{
  "model": "autoregressive pixel model",
  "dataset": "abstract colour fields from 500 small random pattern networks",
  "train_examples": 203450,
  "image_size": 20,
  "horizontal_flip": false,
  "levels_per_channel": 4,
  "vocab_size": 65,
  "arch": "transformer_decoder",
  "width": 256,
  "layers": 7,
  "norm": "layernorm",
  "norm_position": "pre",
  "activation": "swiglu",
  "mlp_ratio": 2,
  "head_dim": 16,
  "fused_qkv": true,
  "bias": "all",
  "qk_norm": false,
  "parallel_block": false,
  "inner_norm": false,
  "positions": "learned",
  "tie_embeddings": true,
  "init": "torch_default",
  "residual_init": "zero_last",
  "optimizer": "adamw",
  "lr": 0.0016,
  "beta1": 0.9,
  "beta2": 0.95,
  "eps": 1e-08,
  "grad_clip": 0.5,
  "steps": 24500,
  "batch_size": 96,
  "epochs": 11.6,
  "lr_schedule": "wsd",
  "decay_fraction": 0.2,
  "final_lr_fraction": 0.05,
  "warmup_steps": 1220,
  "weight_decay": 0.05
}
Rows from block 2 of a small autoregressive pixel model, named by matrix and row number. Rows with one number belong to one neuron. Each number is 50 + 12 x the weight over its row's rms, rounded and kept within 0 to 99. All counts start at 0.
After each neuron's rows are labels from the 100 images, of 14976, where the neuron reaches its largest size: "responds to" is what is common among them. Only what is clearly more common there than usual is listed. The data: abstract colour fields from 500 small random pattern networks. In brackets: how many of the 100, against the usual share in percent.
# gate: MLP gate (model.blocks.2.mlp.gate.weight, 512x256), inputs 86-171
# fc1: MLP up (model.blocks.2.mlp.fc1.weight, 512x256), inputs 86-171
# fc2: MLP down (model.blocks.2.mlp.fc2.weight, 256x512, transposed), outputs 86-171

gate.126:37 62 45 19 62 26 47 40 59 58 44 50 70 40 49 48 61 25 60 43 56 58 42 35 44 46 63 53 63 56 34 39 76 64 40 32 40 54 44 69 52 41 52 32 66 41 32 60 60 70 43 55 31 39 81 36 57 68 48 39 52 50 52 58 43 51 55 40 57 47 50 42 67 36 39 49 49 43 41 30 52 55 40 48 49 48
fc1.126:39 56 61 34 28 71 58 72 51 43 30 29 35 69 71 47 60 62 57 53 41 48 77 76 51 50 39 38 23 47 53 43 48 40 55 50 68 52 48 25 31 45 52 58 36 70 48 53 51 15 63 45 45 33 53 36 38 44 39 39 29 54 65 66 52 36 48 47 33 33 45 46 34 72 62 49 42 55 55 50 49 48 72 54 47 48
fc2.126:31 58 66 51 55 46 33 66 64 55 61 51 53 48 18 33 58 51 44 62 54 68 51 39 46 51 68 55 54 69 46 59 56 54 65 59 40 63 40 56 67 59 56 46 56 40 54 35 51 36 49 43 56 47 59 50 50 60 70 50 81 49 50 47 51 55 51 44 57 39 35 52 79 53 42 64 61 33 66 34 66 54 31 47 49 35
responds to: smooth (86 vs 10.8); mostly green (64 vs 13)

gate.187:52 49 25 61 44 57 69 63 60 55 64 43 57 48 14 53 48 28 57 43 51 50 61 68 56 54 37 52 37 68 42 45 63 50 63 49 50 45 47 53 38 32 68 44 80 53 31 50 51 44 49 56 38 46 42 46 45 66 32 60 48 50 46 51 44 67 45 51 80 56 57 52 34 68 68 58 39 82 57 59 48 76 58 38 42 60
fc1.187:48 74 59 82 45 58 56 58 50 37 52 53 38 54 57 46 44 53 46 74 55 27 42 60 56 37 44 43 36 44 77 41 50 31 46 61 30 50 32 35 56 26 56 45 51 52 37 59 51 39 52 61 71 52 45 69 44 32 62 38 54 45 50 61 48 57 46 49 55 52 30 69 39 56 38 42 56 38 47 36 41 45 46 34 76 62
fc2.187:42 46 48 27 60 11 66 66 52 56 55 61 54 73 52 34 52 51 39 53 38 50 34 65 60 39 30 66 57 50 67 35 55 33 53 40 77 56 34 54 63 44 40 53 43 59 58 56 73 37 53 51 55 71 49 70 54 44 47 29 67 51 46 65 65 37 51 44 56 35 32 54 65 31 32 30 65 46 72 42 66 44 36 29 31 51
responds to: smooth (50 vs 10.8); dark (30 vs 7.1)

gate.91:60 41 43 37 61 46 46 61 46 63 65 24 48 51 62 45 41 64 78 35 37 38 31 60 57 46 36 27 41 44 40 59 24 44 43 47 48 44 66 48 60 57 47 45 55 68 56 39 52 47 57 44 58 62 63 52 43 66 52 65 65 52 47 43 16 57 55 34 54 59 67 76 60 48 54 50 58 64 59 66 38 64 61 41 71 60
fc1.91:55 64 60 51 50 48 41 52 26 55 39 55 62 45 35 46 46 56 58 54 54 54 64 46 36 34 45 26 60 46 58 79 38 73 51 41 69 30 44 43 23 60 55 46 57 39 62 48 49 40 38 51 35 75 56 38 38 62 54 55 46 54 31 50 30 53 53 71 38 52 39 43 63 43 63 58 52 51 39 43 73 58 34 34 58 36
fc2.91:47 35 40 63 49 45 42 42 64 31 38 43 74 55 70 48 55 55 63 69 53 61 57 73 53 35 43 38 57 64 47 29 60 43 45 46 71 54 35 35 74 50 45 53 56 52 38 69 32 45 35 67 53 65 52 37 65 70 49 49 59 45 55 63 46 37 56 25 41 50 51 42 56 47 52 49 50 47 29 61 35 76 57 67 27 71
responds to: mostly green (32 vs 13); smooth (31 vs 10.8)

gate.104:55 79 57 44 46 40 62 47 54 41 54 72 44 32 35 46 49 63 64 35 54 59 58 59 61 61 44 35 37 51 58 27 56 58 41 32 45 57 67 47 38 36 33 40 71 48 36 69 49 55 48 61 55 28 32 36 66 58 37 58 26 46 46 58 50 60 49 62 41 69 66 40 32 45 46 40 58 58 71 31 42 72 55 47 31 49
fc1.104:56 71 47 51 54 35 36 58 54 66 51 34 61 29 57 46 40 70 62 44 55 49 26 41 48 53 52 48 40 37 63 54 35 32 61 39 41 51 23 41 30 51 45 67 50 51 44 51 47 52 36 64 19 70 45 56 52 59 49 57 71 42 39 59 44 75 63 71 59 65 54 53 47 60 34 53 49 54 44 40 49 41 40 52 57 39
fc2.104:36 48 54 25 61 72 47 59 59 24 36 39 47 72 59 37 52 48 60 57 38 61 67 57 36 64 40 55 34 72 37 59 44 57 43 60 48 56 50 52 55 44 55 51 44 65 53 27 54 50 57 49 61 31 59 47 39 57 77 59 19 47 52 62 52 31 33 57 34 32 57 70 56 44 46 56 54 45 45 55 47 70 55 39 44 51
responds to: dark (25 vs 7.1)

gate.444:50 51 67 50 71 49 61 66 73 47 24 47 59 48 43 54 59 62 38 52 71 52 52 36 52 40 46 28 53 69 50 62 61 64 40 47 51 64 42 76 72 54 48 40 47 36 47 50 67 61 59 53 64 47 43 51 29 57 57 22 34 56 62 43 64 48 53 47 49 42 48 47 59 46 48 54 57 34 55 43 56 43 49 42 54 42
fc1.444:45 48 56 63 66 33 42 59 49 55 52 56 66 63 55 66 49 50 56 58 49 46 43 65 60 89 46 55 55 63 58 54 66 63 50 38 55 41 42 56 54 63 62 57 42 68 23 15 54 49 66 49 42 23 70 54 60 61 45 53 41 45 69 49 31 40 60 51 58 35 63 37 63 25 66 41 49 41 44 64 42 49 44 43 52 55
fc2.444:56 29 59 55 37 60 64 35 68 44 77 46 62 36 54 27 51 44 38 59 44 73 46 57 39 64 46 58 56 23 63 58 46 66 55 40 46 49 69 52 60 57 69 44 46 55 61 55 77 36 36 38 39 73 58 73 54 51 56 48 44 44 16 56 55 52 60 43 58 64 53 44 57 49 63 49 50 52 38 25 60 54 82 45 49 66
responds to: smooth (44 vs 10.8); mostly green (32 vs 13)

gate.325:32 56 68 52 43 61 34 59 37 41 45 38 52 65 37 51 53 54 56 40 88 35 52 48 52 50 55 53 62 65 54 66 34 53 65 47 74 51 54 32 55 53 41 65 60 66 67 38 21 51 27 40 54 78 64 54 36 64 53 42 47 46 52 56 40 50 78 49 52 60 43 41 62 40 54 54 47 44 47 42 62 43 26 56 49 36
fc1.325:31 58 66 48 62 51 58 64 49 57 46 28 54 52 55 48 43 62 39 44 40 47 27 56 29 41 37 42 55 55 67 52 45 52 55 54 44 48 56 61 66 34 52 49 50 26 49 42 49 30 48 56 48 71 51 32 58 66 66 47 66 57 31 59 54 72 43 50 64 62 49 75 68 46 47 43 48 47 47 46 47 52 62 36 69 38
fc2.325:45 42 30 51 33 60 50 60 49 66 44 73 48 64 38 60 57 48 50 42 61 42 49 55 56 40 47 50 58 37 51 63 34 63 44 44 43 38 34 53 73 62 22 46 32 41 41 58 63 32 49 40 51 75 58 51 43 47 38 71 41 53 42 73 39 77 42 40 49 55 55 43 51 58 27 60 48 46 55 45 60 43 53 62 45 39
responds to: mostly blue (41 vs 13.4)

gate.127:51 53 39 35 45 50 59 51 54 41 40 48 60 54 32 48 47 49 48 60 54 45 41 20 25 29 67 76 56 55 66 32 51 62 51 53 57 39 47 54 50 52 75 55 49 51 52 74 36 53 60 52 37 60 56 56 63 53 73 33 63 61 41 53 40 54 43 61 49 65 27 43 50 55 66 45 61 42 44 72 57 59 37 62 82 51
fc1.127:48 56 50 42 58 39 27 36 60 49 40 41 39 41 51 07 47 49 41 39 32 57 38 49 43 25 50 46 54 60 32 40 52 39 46 51 62 51 52 55 63 37 43 51 44 48 46 44 60 57 55 32 49 70 60 66 67 55 64 38 52 49 58 48 45 45 60 41 40 62 45 69 58 66 60 32 49 56 36 57 38 17 60 40 40 60
fc2.127:55 59 57 29 35 57 48 54 63 32 45 40 61 28 86 39 43 49 53 39 34 56 58 56 45 50 42 42 70 62 31 58 29 65 25 42 46 60 56 47 58 54 47 61 37 36 59 54 81 63 56 59 51 50 55 49 57 56 27 54 46 48 50 57 65 40 61 42 31 38 53 48 40 55 64 13 63 48 29 43 39 66 63 48 48 46
responds to: mostly green (54 vs 13)

gate.372:60 50 26 30 32 52 53 61 66 51 65 48 50 59 34 42 37 45 34 46 45 44 35 73 51 48 64 63 75 55 46 38 45 33 41 56 48 47 76 57 48 51 27 54 54 72 59 49 30 50 54 49 53 63 45 53 69 45 50 59 52 49 47 48 40 61 33 60 50 70 42 39 36 68 47 36 52 57 65 75 55 32 37 65 32 55
fc1.372:35 54 52 56 32 37 47 54 68 29 42 63 60 43 42 59 62 45 40 60 59 42 54 42 53 65 43 63 51 57 28 27 47 58 53 50 29 48 71 50 31 67 52 70 54 74 59 20 56 63 46 47 51 57 63 58 71 63 49 54 71 47 39 55 56 46 76 64 48 48 67 40 62 66 41 64 59 38 55 60 63 46 39 45 44 59
fc2.372:40 44 60 48 38 46 49 55 49 36 78 37 30 47 59 41 46 48 31 55 58 56 57 41 55 58 48 68 62 31 59 69 59 66 60 49 39 47 32 40 48 74 62 50 39 40 60 69 31 52 62 53 48 52 47 58 78 67 48 41 38 43 32 46 48 53 61 35 58 37 58 58 61 45 41 40 83 48 74 45 59 49 60 29 57 38
responds to: dark (37 vs 7.1); smooth (27 vs 10.8)

gate.175:36 67 38 37 45 52 42 49 62 30 46 42 43 63 36 60 31 53 41 32 48 51 31 48 63 60 53 51 33 49 46 45 43 54 69 48 60 52 57 34 47 39 41 52 78 52 60 48 25 51 51 48 55 55 50 49 45 41 33 41 49 52 48 42 45 56 77 42 43 66 47 56 38 48 73 60 42 52 23 57 37 61 37 59 24 56
fc1.175:47 52 43 53 39 57 79 64 48 55 44 48 38 54 47 28 51 38 40 37 37 59 34 43 57 55 49 59 47 78 52 53 45 54 54 49 41 15 52 57 50 36 20 56 45 63 70 61 47 56 54 55 54 58 28 52 45 53 71 80 64 55 53 57 44 30 38 48 59 56 27 47 40 55 22 33 52 66 76 55 47 41 58 41 58 66
fc2.175:64 57 67 60 48 55 41 44 52 55 44 43 57 74 38 49 53 59 54 58 59 53 27 38 37 42 61 77 52 40 66 50 54 36 35 43 56 63 45 60 50 65 57 69 59 50 43 38 50 49 33 46 71 42 62 53 61 56 46 68 51 50 59 55 65 50 70 48 62 43 68 48 52 46 37 36 40 57 40 56 68 46 52 74 41 57
responds to: smooth (41 vs 10.8); mostly red (31 vs 11.5)

gate.483:46 37 69 43 56 60 59 43 49 50 51 44 75 40 55 62 58 55 51 65 44 37 30 52 56 42 34 47 43 50 54 35 46 41 67 50 52 58 59 69 49 43 37 58 44 58 46 47 38 49 55 44 40 63 45 65 25 39 39 56 49 55 43 39 57 59 28 50 68 31 26 64 54 33 74 73 67 52 68 58 52 50 52 46 59 67
fc1.483:46 34 52 46 32 48 44 49 69 49 44 58 56 70 55 58 44 49 67 46 51 16 73 47 57 45 55 57 41 43 39 48 43 48 63 55 39 44 63 62 27 32 71 40 52 57 64 62 34 63 30 42 30 63 37 47 45 55 69 55 13 49 43 33 47 59 54 52 58 50 78 52 36 63 51 56 52 49 57 27 54 63 45 53 36 42
fc2.483:35 67 34 48 41 61 51 57 51 64 45 44 51 41 37 35 53 48 15 44 50 78 63 39 53 36 45 37 66 44 60 32 51 59 35 52 66 42 35 43 70 72 28 67 55 57 33 45 51 77 58 60 59 30 59 68 49 47 33 42 61 47 39 74 36 54 39 61 66 37 47 46 49 26 49 48 51 44 57 51 31 31 46 57 52 55
responds to: dark (25 vs 7.1)

gate.163:30 49 57 61 63 76 52 63 59 51 62 18 42 53 56 60 39 36 54 33 46 48 33 69 53 54 44 29 59 28 42 43 48 21 43 70 36 47 42 35 40 65 48 54 48 42 55 32 42 51 65 46 44 35 59 46 44 56 43 38 45 56 56 26 37 42 60 46 34 49 63 55 71 32 51 33 45 53 57 59 45 24 43 41 48 57
fc1.163:65 41 48 32 34 34 44 49 55 60 52 41 71 58 55 42 56 56 42 36 37 37 46 33 70 55 45 32 60 38 56 53 64 61 43 51 68 49 52 58 51 72 58 56 66 63 51 39 50 60 59 67 22 59 49 58 67 70 37 58 47 50 60 26 30 47 50 57 49 63 60 67 56 53 59 41 48 68 67 45 56 53 37 58 41 43
fc2.163:22 63 79 60 37 42 42 44 50 63 21 40 74 55 44 59 40 32 36 56 52 47 67 50 50 48 56 34 60 60 63 39 67 42 53 74 56 70 52 30 48 73 51 32 76 67 49 63 58 50 52 49 60 47 44 54 58 48 56 67 56 49 28 43 39 69 52 45 39 58 53 49 30 47 52 55 59 41 32 51 24 47 48 34 41 38
responds to: mostly red (39 vs 11.5)

gate.203:37 75 51 70 39 56 47 25 60 42 54 25 49 55 54 57 76 72 58 64 48 48 54 66 61 61 54 46 45 25 52 43 58 59 59 61 61 65 54 35 35 53 47 36 48 83 50 53 46 48 49 47 54 45 72 41 46 38 28 35 33 54 62 46 39 45 66 41 35 60 52 55 47 51 58 47 39 58 52 41 56 62 64 85 42 28
fc1.203:43 45 50 40 43 43 50 47 33 50 60 52 57 49 41 57 46 46 59 48 53 66 51 55 48 51 67 81 42 40 37 40 78 43 37 65 72 71 36 50 39 56 49 38 23 55 50 47 60 37 50 37 47 31 50 62 39 68 40 56 39 51 51 69 63 46 34 52 61 73 78 69 57 48 61 29 54 44 57 59 61 56 33 22 52 43
fc2.203:28 69 62 45 30 37 49 50 46 62 36 30 55 51 35 40 47 54 60 48 25 50 47 62 70 56 53 42 64 50 41 53 27 44 42 34 49 55 53 22 70 30 58 77 54 45 55 50 50 38 50 49 55 60 60 58 54 61 46 42 49 50 65 35 57 44 52 62 59 54 42 39 60 65 37 56 39 39 54 42 25 51 69 49 75 43
responds to: mostly red (31 vs 11.5); bright (25 vs 7.2)

gate.455:69 48 59 72 60 63 35 64 50 51 57 50 39 35 57 50 38 56 51 64 58 46 66 46 54 63 47 28 49 32 70 52 65 35 45 54 39 33 73 61 52 47 64 50 37 46 73 47 60 35 81 55 62 43 57 44 53 52 46 56 54 50 37 53 58 48 38 52 59 57 47 43 66 59 55 40 56 58 20 50 47 26 49 24 35 55
fc1.455:44 39 42 54 54 53 58 71 66 39 51 39 31 53 64 50 37 54 50 56 60 59 48 58 50 60 39 36 72 58 31 66 61 61 45 51 65 56 69 53 41 73 67 50 44 61 33 61 42 60 54 59 70 58 43 25 34 49 49 44 51 42 54 43 55 64 55 22 46 49 60 63 58 52 64 44 48 58 34 54 47 37 55 45 59 42
fc2.455:47 44 55 48 51 69 70 55 47 62 48 29 72 56 57 43 48 42 61 33 72 27 40 57 16 54 51 69 53 64 34 39 20 47 54 56 32 35 51 41 54 82 22 41 50 42 42 50 69 72 54 58 59 46 60 63 59 37 41 39 47 55 57 54 43 43 35 44 60 59 62 34 44 47 37 73 43 24 46 49 49 60 44 43 46 83
responds to: smooth (32 vs 10.8)

gate.35:27 51 21 28 64 59 51 42 85 37 60 33 31 55 37 29 44 36 39 51 48 60 37 59 57 57 50 61 48 75 37 41 53 57 63 44 62 65 73 52 71 49 46 62 64 57 35 60 46 40 62 51 52 55 49 47 47 40 44 71 51 44 39 41 43 56 67 49 62 74 51 36 48 49 26 49 49 33 29 74 39 36 50 33 21 33
fc1.35:59 34 51 46 49 44 40 52 62 55 27 55 62 49 33 41 52 65 57 51 40 48 53 50 54 66 69 39 33 59 53 55 57 48 40 50 37 50 50 68 31 39 52 63 47 48 50 27 57 41 65 51 25 56 56 45 55 52 51 40 17 56 71 44 31 71 46 36 28 51 40 52 55 31 39 37 53 40 57 66 53 46 47 57 39 39
fc2.35:52 55 41 68 59 57 38 54 62 70 42 43 16 44 31 68 72 50 39 50 44 51 50 40 52 45 67 52 37 33 64 41 58 36 63 55 54 73 55 54 65 65 53 49 50 40 52 40 49 29 48 63 59 56 50 75 57 35 49 62 45 51 50 52 58 42 47 67 59 67 53 69 51 63 42 67 51 74 46 53 49 50 32 48 40 58
responds to: smooth (28 vs 10.8)

gate.416:32 43 66 53 45 51 56 32 51 50 62 54 52 54 55 74 44 48 70 54 74 39 55 46 49 53 48 34 62 38 35 53 26 45 46 45 67 48 56 62 57 74 39 67 74 60 22 62 71 59 35 39 55 38 66 38 47 59 13 43 56 42 51 32 37 63 53 18 64 37 43 55 70 41 60 30 47 38 70 56 70 56 25 29 56 65
fc1.416:55 61 63 67 54 80 41 44 53 57 51 42 28 55 58 69 51 30 53 39 43 32 61 62 45 45 58 57 59 45 57 37 40 36 54 55 45 23 61 46 61 38 58 59 25 43 63 60 41 59 66 66 58 46 53 43 52 51 58 55 67 65 39 41 67 57 26 40 48 53 42 55 56 50 50 49 47 67 44 51 35 44 63 27 60 66
fc2.416:55 28 60 28 41 56 32 98 49 50 73 16 55 35 29 40 65 57 42 48 45 46 62 38 37 49 47 45 52 29 60 62 31 63 46 50 40 73 43 50 47 63 60 49 68 61 61 68 53 33 38 44 56 44 54 57 48 53 51 45 51 55 40 39 51 66 56 45 62 41 55 57 56 55 22 32 67 40 20 52 70 63 42 61 46 53
responds to: dark (47 vs 7.1); smooth (43 vs 10.8)

gate.250:58 54 48 65 38 30 61 63 76 64 89 48 47 53 45 46 33 36 59 32 58 50 48 57 42 42 61 54 56 39 54 72 31 60 33 45 66 49 53 68 64 49 55 56 61 69 43 55 50 61 61 53 40 56 31 57 32 54 54 49 38 60 63 30 43 47 72 47 60 53 66 41 35 48 55 49 50 34 37 52 56 58 51 38 61 30
fc1.250:56 70 42 45 33 41 30 49 55 55 49 46 36 43 40 59 62 59 60 47 54 55 30 42 66 27 50 52 40 32 62 59 64 42 22 58 61 45 57 61 53 53 52 42 47 44 37 48 35 51 51 48 65 60 31 85 35 38 37 39 51 49 54 43 53 50 56 48 43 70 47 57 31 46 50 52 45 26 36 64 36 48 54 42 52 35
fc2.250:55 54 47 70 56 45 36 65 51 60 61 54 49 64 61 44 61 35 86 67 58 39 52 66 31 41 39 50 52 58 39 32 51 45 51 51 30 61 64 70 53 47 25 48 41 40 58 39 43 43 26 53 44 51 47 36 55 55 40 55 54 60 29 31 40 50 45 61 40 49 69 70 76 65 63 52 43 37 33 62 58 54 59 57 46 52
responds to: mostly green (33 vs 13)

gate.262:49 50 66 36 47 48 44 37 34 65 50 36 42 47 55 43 59 59 48 52 34 38 56 48 44 49 45 66 37 55 56 72 46 46 50 38 43 39 52 55 70 37 30 57 37 41 48 37 19 57 51 43 50 64 71 51 53 48 68 61 27 55 85 58 17 45 39 45 39 41 47 50 59 38 36 23 48 54 65 52 50 49 59 74 74 47
fc1.262:36 50 56 54 61 61 67 49 51 60 50 74 39 52 44 34 70 57 41 74 44 59 53 45 52 68 29 33 41 35 73 52 50 47 42 56 64 26 38 60 59 80 66 58 51 49 59 52 40 65 44 54 44 44 41 63 52 55 49 60 48 47 53 41 29 52 61 42 55 37 41 39 58 49 48 59 50 62 51 42 50 53 39 47 66 62
fc2.262:22 21 41 68 41 45 40 69 41 48 41 48 48 42 64 43 59 56 83 65 52 39 25 59 44 40 66 55 57 36 95 82 44 46 53 22 56 46 34 46 66 42 45 49 71 54 64 51 62 23 53 58 50 43 48 33 51 41 32 35 55 49 41 67 49 48 48 47 51 58 55 68 61 33 37 53 60 59 52 59 53 50 41 47 53 48
responds to: mostly green (43 vs 13)

gate.261:42 45 57 47 72 57 44 45 54 35 44 44 37 60 74 48 62 48 43 41 67 30 51 41 50 53 43 33 76 70 53 50 54 47 74 43 43 38 68 41 50 60 36 60 21 40 35 32 33 36 42 50 39 60 50 56 62 55 57 32 64 48 58 51 45 46 56 44 18 45 27 45 53 38 43 50 52 56 19 44 44 20 31 64 53 45
fc1.261:58 49 62 60 59 62 56 44 55 46 40 65 40 50 62 54 50 74 46 51 51 47 47 63 44 56 50 43 24 47 57 58 75 65 46 57 52 38 48 51 54 29 34 39 46 40 47 52 76 57 58 38 57 35 47 61 34 42 62 45 43 50 55 69 52 49 29 43 79 46 46 49 62 48 45 35 48 37 30 64 43 77 55 36 61 52
fc2.261:61 31 52 51 60 69 31 65 52 65 39 37 56 42 57 53 41 58 60 64 50 48 28 63 41 50 52 56 59 57 57 53 61 47 34 33 48 48 39 29 53 65 39 57 53 42 47 39 53 77 31 43 29 47 46 47 49 63 16 53 63 55 47 62 30 42 63 38 32 44 41 38 45 51 62 71 51 64 44 45 50 55 55 43 70 56
responds to: mostly red (40 vs 11.5)

gate.307:54 70 40 63 43 64 56 61 34 44 39 47 70 61 26 59 46 54 42 45 56 57 61 52 51 81 44 63 41 42 40 59 51 49 38 63 26 57 32 54 28 16 35 54 42 57 53 52 58 44 61 53 43 60 44 43 44 54 19 44 23 55 46 63 57 88 29 42 65 57 60 37 42 77 70 43 49 53 40 62 58 75 49 50 38 33
fc1.307:61 55 35 40 44 46 28 34 56 58 69 36 59 52 47 53 42 52 23 57 40 54 58 46 40 49 45 49 41 54 27 58 52 65 62 62 42 66 49 64 43 24 40 35 51 47 47 53 44 52 56 70 42 51 66 53 74 31 50 51 32 45 68 37 43 35 38 44 53 61 49 39 58 61 26 58 49 46 42 30 64 52 49 79 33 45
fc2.307:51 31 63 51 72 50 42 78 38 48 54 65 49 48 25 66 67 28 49 45 33 44 56 39 42 66 25 58 65 51 50 52 45 59 48 36 59 53 49 37 65 52 47 63 54 43 38 46 81 66 78 67 41 60 54 62 47 39 73 58 64 53 54 28 62 62 52 46 44 39 28 64 31 38 72 41 41 49 57 37 53 48 37 53 41 52
responds to: mostly blue (45 vs 13.4)

gate.199:40 28 34 40 67 60 27 38 63 48 59 44 43 57 54 26 42 48 48 51 50 44 52 70 61 45 48 51 41 44 35 54 48 41 67 49 49 57 56 41 60 67 58 56 42 45 58 44 48 17 51 49 60 67 44 52 48 23 64 40 47 64 64 35 47 39 73 55 44 62 39 42 37 54 36 48 54 35 30 72 35 46 53 45 45 43
fc1.199:48 61 45 34 77 55 35 42 72 56 34 72 57 41 20 50 56 43 76 53 69 74 75 23 55 45 27 60 60 67 38 62 60 62 62 39 51 46 54 54 49 46 71 61 51 64 47 75 62 49 50 48 52 34 70 60 58 50 43 51 51 43 60 43 65 47 78 35 49 57 28 47 42 75 51 42 52 37 41 46 53 58 39 62 39 52
fc2.199:24 72 66 40 64 39 51 22 46 52 41 58 45 58 65 77 51 50 20 44 39 59 37 34 51 43 66 50 50 52 46 70 42 22 61 52 35 53 46 60 42 57 68 38 54 39 61 69 32 62 55 44 43 85 40 31 33 37 38 55 36 44 40 79 53 40 51 47 35 58 50 48 54 54 48 48 39 70 59 67 52 46 57 50 39 18
responds to: mostly blue (31 vs 13.4)

gate.16:41 47 38 35 58 54 46 55 37 44 60 43 50 40 47 49 53 22 64 53 54 61 45 46 69 31 33 46 52 76 82 40 47 45 49 44 38 55 26 54 71 63 57 62 59 42 43 70 49 52 42 58 25 37 34 35 38 60 29 54 68 64 34 57 46 38 18 51 55 42 57 62 22 41 49 62 48 30 56 57 53 59 45 51 50 76
fc1.16:44 38 32 34 51 53 35 55 49 38 26 44 67 70 48 55 49 43 44 35 52 48 25 33 52 33 46 68 71 51 36 48 57 42 59 26 69 39 46 49 65 59 45 62 43 61 56 51 40 53 35 57 57 44 52 58 32 25 72 31 57 51 66 86 47 58 60 56 48 66 42 67 38 54 48 49 47 54 60 54 37 51 34 67 52 66
fc2.16:47 47 42 61 50 82 59 51 27 60 71 40 50 59 41 57 64 81 30 36 64 28 63 52 64 59 46 59 38 45 66 39 42 69 73 66 40 49 61 46 63 81 34 32 42 51 32 59 60 32 49 65 65 43 61 33 54 63 36 37 45 45 58 53 36 50 28 42 61 45 84 55 56 49 50 42 57 34 54 51 26 63 38 64 58 53
responds to: mostly green (39 vs 13)

gate.449:28 36 40 21 50 32 48 52 59 40 49 33 68 52 30 53 59 33 56 68 55 27 75 57 42 56 39 38 61 48 09 44 36 50 73 63 49 50 64 63 49 52 56 47 53 58 40 63 55 40 55 76 34 49 65 28 56 45 54 37 28 54 65 26 42 58 47 31 34 42 18 44 47 47 47 44 46 43 43 46 51 47 28 73 47 40
fc1.449:44 90 57 33 51 50 41 39 52 52 50 44 47 47 61 43 43 41 43 31 42 48 65 51 44 52 44 51 78 28 39 41 37 66 58 49 42 69 62 63 49 33 36 61 49 25 66 27 42 65 57 45 56 66 56 39 68 55 47 55 40 50 57 38 47 52 51 55 57 70 56 30 58 66 67 55 63 71 38 46 62 43 57 28 49 47
fc2.449:60 67 46 60 55 58 53 53 65 31 39 48 43 53 60 68 48 19 47 65 61 75 62 36 49 55 33 47 60 45 64 43 54 47 48 59 45 56 64 56 54 35 35 59 67 42 61 48 63 45 48 47 60 68 76 61 37 59 59 66 41 55 33 42 70 74 79 48 46 35 42 48 41 53 65 53 71 60 39 50 49 42 50 35 53 64
responds to: smooth (32 vs 10.8)

gate.20:59 46 59 47 49 67 35 31 54 68 55 30 45 48 51 38 57 54 45 70 41 56 72 58 57 18 52 51 35 63 50 57 59 58 62 42 58 18 58 76 40 36 46 49 58 56 39 58 26 53 49 51 49 69 42 44 44 34 59 51 52 48 54 67 48 58 47 32 33 53 56 21 54 53 49 68 40 48 40 40 51 47 74 67 79 32
fc1.20:46 55 34 56 61 73 53 57 41 61 43 58 52 63 68 53 70 62 55 60 42 47 48 42 67 54 64 50 57 57 56 28 58 34 55 45 46 36 50 55 57 25 36 63 44 44 60 51 68 51 57 22 55 12 38 50 59 34 50 49 51 59 63 59 42 64 58 42 64 53 56 46 50 46 35 42 54 47 60 61 67 51 56 67 58 39
fc2.20:59 54 54 50 38 61 37 68 36 55 64 46 53 34 39 56 47 64 17 49 65 35 48 49 43 48 37 69 45 40 26 86 75 62 49 35 60 61 50 31 57 15 47 43 62 32 30 47 38 45 44 28 30 44 42 40 51 79 54 67 35 48 30 41 35 33 59 57 50 52 47 43 49 45 48 51 54 63 48 49 37 65 51 35 44 36
responds to: mostly green (55 vs 13); smooth (41 vs 10.8)

gate.164:20 61 60 35 76 52 71 41 62 41 42 21 60 62 41 49 45 46 67 56 71 54 47 29 67 42 52 35 37 47 31 50 60 38 59 47 29 36 49 47 52 58 60 43 42 43 53 26 55 46 38 74 45 64 34 58 54 80 75 57 47 76 55 36 51 55 57 50 63 56 45 31 43 48 49 50 43 46 46 41 40 34 35 52 66 61
fc1.164:61 53 51 49 47 46 51 64 38 36 79 46 75 46 57 63 46 63 58 62 54 47 52 46 50 45 71 57 41 56 51 46 54 48 48 53 58 44 25 46 47 49 32 40 45 45 51 51 49 44 59 59 48 58 47 57 68 69 40 62 30 47 31 50 49 50 59 92 66 49 48 31 48 64 45 86 63 61 59 56 61 57 51 74 37 58
fc2.164:54 48 37 49 42 45 51 41 49 38 36 50 34 47 73 68 69 49 28 62 40 39 29 35 49 58 52 48 38 54 60 48 70 45 62 58 55 79 43 60 42 46 26 36 46 66 58 73 51 23 69 41 53 66 45 67 53 43 38 37 51 67 59 51 44 61 44 67 46 46 42 48 66 61 57 55 44 60 49 52 39 40 43 45 72 61
responds to: mostly blue (44 vs 13.4)